Weights of a small segmentation model.
Data: trained on small charts drawn from random numbers, 203450 training examples, 28.1 epochs.
Rows from block 8 of a small segmentation model, named by matrix and row number. Rows with one number belong to one channel. Each number is 500 + 50 x the weight over its row's rms, rounded and kept within 0 to 999. All counts start at 0. Numbers have three digits each.
After each channel's rows are labels from the 100 images, of 14848, where the channel reaches its highest value: "top examples" is what is common among them; "patch colour" is the nearest of a few named colours to the mean colour under the peak. Only what is clearly more common there than usual is listed. The data: small charts drawn from random numbers.
# convs0: first 3x3 conv (model.decb.0.0.convs.0.weight, 64x128x3x3, each kernel summed), inputs 0-127
# convs1: second 3x3 conv (model.decb.0.0.convs.1.weight, 64x64x3x3, transposed, each kernel summed), outputs 0-63

convs0.4:481431551499526530461478508326541471491435466495400518520528518487525515516456448549404541498520525498543414443499512500599479498477501402468495519501629576484485514530523356442499485525429612515377516590525548522587498437518507454537546522491485578470567576459534563557548469492532493491521548505483479463537620543440494447541506539517568445591459540487446481475522512524519536517522
convs1.4:441499481486552540492544494502560483451519497472444460453452508490503455567491522556529546492461432554472417458458410447539554400464439536546520522484496450560369461545449477523451341421490508
top examples: legend; horizontal bar chart
patch colour: grey

convs0.19:480376603437533513435473525424515552500487431530474463477621391517581486521472509448522474466474569363523435574555544531465449497479515507492532465408501498471556480484488430488562498404507519469503558448538471489346490402493472524468487489521474526508527500509511556473350494481531572461530580490494399515527492511492414491482475401503482426496500505477498488466522395427534500512463
convs1.19:578509543490538573449562584463605492387466618480477371535492541477520467482515473457487502490539498554478496503471537390531452492542532491511549584534471562449508550424517520551491533479523409
top examples: flat
patch colour: pink

convs0.25:473433549467484567475520624459558566472381502499539355595504519480480538465483460507459423512518480586494511390464477584510486483483446474507501586481546457462508553517489388477524442557395519366609513480477414510395519467517480530482536474551477526538462494454442562518455510500517493439503572507521553462487531468604520468473476460459439479560479449563495521492557396485527537501466
convs1.25:514495525454480513488599527448356461602485468515472521560460489536476516413419472448457484419462570434561549459560532448479506560433491426467518439472532536551433428428478530509494480471504575
top examples: heat grid
patch colour: white

convs0.51:396480553497530528500536309550559572552588482475516537581454507524520496563580504558543525564463466516590528522408503510518451527463488433485534487476632534505376457505499515520536557480569529355461483511431504475439456517453479463520567554432466560534419577517454498563466505571463495434455526485451586473521514454477582467547462526497500503461533522554456529465495459478480543465525
convs1.51:530469555514484467487426527468472498566447534541506456442445512494527490483420456429606527597474510481519509595581528591560616579554504482473460494445510506485580531494452570517452452610496533
top examples: horizontal bar chart; pie chart
patch colour: grey

convs0.53:495459501507497435515461367488458536493401504511507478490500503488272485584560568485548399487492502511509474573568515340500556503548532419534507523484388456550603504505515313476506483517468539540436467483488514482478496515492435493513507492492450510548554530513520516508489393467510512430500491532505546467460485466466487509461471481558472512577550507505568479474439464472475503545444
convs1.53:519510500446452490504505520504495492521488521524528555462519553522509480448697495409513524506501503448471462495498460499475447457492531322570379503560511524383482497474466532482523521484526568
top examples: bubble chart; scatter plot
patch colour: grey

convs0.45:487534515509510424529487395399598519470494465518541520517495541422436443451501434542422503482483446477463541471485470509523509499454483472471500494454708575363490541537527350411539443482490560411543441451514494489472499542483407488427444470462447501461481484573478499500484494503449536440428592486525492524514463412440458542572473537476470538518491499523505470482493491548406505576533
convs1.45:536563529574547520481462562501481489439519512514332405567430487468421529511455500494541489501512480496496470515473460500468483638391528537498548531478435513503423468560465498507513585483462594
top examples: horizontal bar chart; grid lines; items: four
patch colour: pink

convs0.57:545490393531471497443486537538498552495616474578490475439448584422324504527528459524457431530381565522445514381502520530493534465445510515537537501509509477488472537526502404480490354578441477388435444484468503491475459429469512380523468527451503552520449514553516437506483440469476505438491528496462524486455559454487487494497490510506441485398537537502477437462404441484500534549478
convs1.57:539462467518468476529557497490442518555426478505515358478475507521420453453452499408505498543500485448461514510513625540468526514579499504426509545610516449503445406405486513503491490630523500
top examples: area chart
patch colour: pink

convs0.3:508575476503478464508512487568359510455401507609490500521490516457399490405430460451478377501475501500494550355547501558551410522514449731509486486535445440349558499495499513420484542538508520504431471482486509478517504494465419453502508513467481491498500450486477551496528450481478536479502516503517498511505475493443487505547508509496497462544498552413529478478452527418442530564562
convs1.3:467480503514532509466520486504561498573542520530602514539489362531495459582508492552537462593513470600470495475479512471535583527441546523454613428559418474445450475521469499384501483494419521
top examples: radar chart; one colour; items: eight; items: seven
patch colour: grey

convs0.31:494518481506487528529479487404524509483486466491459488496446490563563542501521445524524437491472523510450496457460502458539419505503487449526477525440590506442600515468520547446498551500488488354521584439445369486559459554463564414564521477464440563440492450450519614552563350487464464433500633465479470417475512484532464470472515448425459480438462562495505505523525601402486512496575
convs1.31:479541484597573541510507425500602532498461533439516463464440451436489407463516524494485557547505540638547492521575501526464467507498497480504491380466602517573575546503488458572485437485549546
top examples: grid lines; flat
patch colour: white

convs0.42:535409475488470474483476498400449538526353502510503419528526496538569513497491522484523444470522490515482432512454459483407449425368498552529504463448589468522581567458490493499557460520479466428442446494443451448650518437460503504419487460538454432493541469517464477461592593486489425463493465477467490464411545445447468534396485493537529522455523454481524513498538410422531442478390
convs1.42:506516532496576559420550475498533478546580514514489376492557570550425460433484417542512467498505401406456573497547462533447547421478508558558477507492517554490516554506516444407520512586442535
top examples: horizontal bar chart
patch colour: grey

convs0.52:492489495476507516475511490481672493460508491587503496505476499517468509496542517528533567518505494486489478480574494504539464542479547595582515483483465564541574474505508571526500507513497540491560492537532444476516508586468562703471502510502491503447588456477503514474512487498542464471483529513446370454491626560387479487645501487424455614387470493516521481500532520544536518382454
convs1.52:562499523357464555515451556509452518502561516501512575478489445504455505518513569636550517570518498518498524529476489550547520478498445495569454388476468433445493500443371426446512452472510562
top examples: one colour; line chart; step chart
patch colour: pink

convs0.11:483510475535493542505470417499462523509386484498468508482479514413489521503516561494485462515437530498475485516495491464539548498462505584494491547423480509490515577487520455493522511508484499262591510413472517511545501484503520451524451490444535606478534469414485561543530547485483555507436550377412447492550568483487432488518357619471568483537499413514383564527454516470469492510531
convs1.11:460521512466480471541466458533525514520516500538511639470531449520545488480517426429565517462546521457413458539532460605548619520559475478545561643564424459516518505445538465509544436530478464
top examples: heat grid; histogram
patch colour: grey

convs0.32:480484452490498506459501450585551502463399478490434535482463531470486525514405458488486483530488532532487558563598513459577504526456530487395503429421448510490537534495506342462495514541491533495574503570443517508483522607552399531462502444470512477457592502609569513535467553504540486440485464476539526506525501447536529559560577634535442547376520557534603450485590538550467463481502
convs1.32:494540497440424496461490493480532482534454506500491479420450502559457438476471461531607469430461493493609469472552458430530547454522556541548392398511462584482469490452486461549452621587539506
top examples: legend; heat grid
patch colour: pink; brown

convs0.33:526510490530430567487614412475657529496464381487534578546507524468564440471494510510462518449438458450468499524567488446513431588533440512409524514531552478478531425435511506451452512560508571555475466500637579546504499511460465553501467508505489506452557498448487442457521504484437571582473443512500478535449432609617486447522581560500481513466500507556521437524448478604521541531475
convs1.33:532391507519491456529540455492501586559489452533514560399482506437531476489479487426516475426498532422417521537505414572517413444582471576607452484486485589500487526418468528506521446476490429
top examples: lollipop chart
patch colour: grey

convs0.47:487484517507490489425504263600437567546351472425549476492494508490555456493398547455465414571550521485554483554431508368551584472528498497548518621434456478508453501498526581485533392481497484497453450477485456527505488483500552444530527499513477497554467551395499515493539457505491523473502515524538521511479504496596498514419476457425522495442515544544478480471493540501524463542496
convs1.47:518523511525447490512369522498537505526496519480546552412466434501509536419495560574563489528496535526482490521482447503521477531504431470606348421505519524453569549506612481496542383461514522
top examples: peak in the middle; radar chart
patch colour: white

convs0.60:523450507500458550498496215459415521542497512511463459484482507431513476491434524436514457525480516501514482546494520346442465449476606503479488468532457478530535530509493538480485466577506472473551471523485388470336506503558463491495507503501442512525481511509526542490343477514504469466499498513507493489504558473489479503463441506503477463519447444486503529496514338457519489478476
convs1.60:470513481436433357462310531511474507488404516489543612412564468493511551514530575542499482487524467533516434501524505509549547486453434477511493441442528456527540543526474491535516488441484534
top examples: line chart
patch colour: grey

convs0.39:518465495523489518537517566432537451437484443494454472509493487542495484496455472482441442541462496477493447406470497493535490488447478447449511472405540535437429451498494359431485480526481518425489560452485421460607537575535443451454545516444468544505470418555539537534592368464462506426532582468476360411574518467510506463567506487488572460588510440421494482495481595411435456482499
convs1.39:507438468488537530392483514535539467431437510502499421404532557480427505523447418458505517516548508522373400532574590380527422496441513476470533517493465453493482481473523471553475545517435545
top examples: horizontal bar chart
patch colour: pink

convs0.50:501384516476443500471487503458497533442296484547457457439516471527492480531473541482460402452500502534474355490516512491549525519431489453509481443472525519448515541508519361466516431561485556365540460526434459534529518468510589486496499442495519510453536489591537491466482504495540493421506565457567506526466516483466522513491488493530358463498399493533566544510524618486531438577479
convs1.50:471526474554461495475485509504546469528408531467489440481441553486550424445486454538542458555482581622590643475522505530530558519568502529560555544523528589465521527477494518434501588501596468
top examples: grid lines; flat
patch colour: pink

convs0.56:655535307543485482445448438508511549537571466505488457408415643531522548507518502563494520524483592550481477476466600473507522484480473512483500478510465485482510615535537519479468388628348484500483469543512517519500508467556517556520431529542477524451519525479517502430558533430569522502549504470473464515434519591529457546482552510533546465527516496543471561514493518487525478552537
convs1.56:444500437454516519474452622507600637431489541483475516471544473472557404490484497529460420454559567516537475369458569491573543526516513491540497524454443551501539503535464536487576488461544490
top examples: line chart
patch colour: grey

convs0.55:510514510485495519551513488496455501435517513438513502509485509507475510359514451499584722484468486495449571556326509455470453491425477778434491529519633495409474493491499555475493502492522436487492522483498413531501472453551523482503515542477530506489517434550507494569493485492527505536509519501478493450502493465501516468517513517495503526497509515405498479514508513477503522526476
convs1.55:476488511537490474473535496499512495471451517497524501472604449526533478376427468506499493507494478473482464471466421490478339512459566550472615561510573583449512533409519577442530534520502608
top examples: radar chart; one colour; items: three
patch colour: pink; grey

convs0.24:455376516486499481438509481357487503538499543560468368556530493400539516405467465486434410358515497465432488455548480455538395433555435549512491426530531587393602549526510629499476451498407533477475544471505449497517462478466397488572519478512499497502414433503435468494518495488474540497495466487511464493522479571529512556497527519509507495418515489504452537524554501484457559513545
convs1.24:498514557505530504528512476513442471444538485529407564495591428449454586450618415464514519429501454506430451456465420532512512491448431507557565528462564492507465523588445490430428505485438419
top examples: ring chart
patch colour: grey

convs0.48:502419499465459458478526574484461529483560497515517510523488482445530492464482533430404444447491470497503461431455479453452559476494511443466480506411503435466451504455472405467476496486509448457393530485518539435476500528442451432427555476492501464491478521504462477532436475519476475417486530468481499389458490456354534477515475442572563476560507569437422449500433472339473470600680
convs1.48:514552506514458485469421520517443492445540482472434608554578486508440367382493444436473512497502523508454395520539662508520495488527459485451403530504444452511474492501455465530500500493519473
top examples: legend
patch colour: grey

convs0.28:486466468525459516569510370352512527479547465492485512487465529354457471481454427440461476545370544514498604522451519415477542448467471522568487516482564459461546504513507493482509500486486527411470500411466511433492470495454500403477534450462456519466484503534470486544480505475408468364435484542492484432502530424457472481533422532518577482639591474465507492476388508479452525504526
convs1.28:557467479482620507484417473508525494566442520499476442518623553464557490572498554394562481550504444434479537516513481515555506533558523509503550469548476412538519543470543467489494509645521405
top examples: heat grid
patch colour: grey

convs0.15:489432491487429471491500450444418604504517486541519527506465484402454517420472526468624354403526492517480569522542484374437495421543527586521482483478432504454644566464475673442518479509512443478605516543500376479445542517493474512568479559501494469576500457502512528499482468511509502447539478499485558462542483452516502497526511474472467448443468499500558537492550486452450472499441
convs1.15:466506483531500539500499533472558492473477486447511409492535502458536471472535493577437478477458512568535570513671489486482446476581468490510545411599528597456542550495519467426550640488517484
top examples: area chart; heat grid
patch colour: grey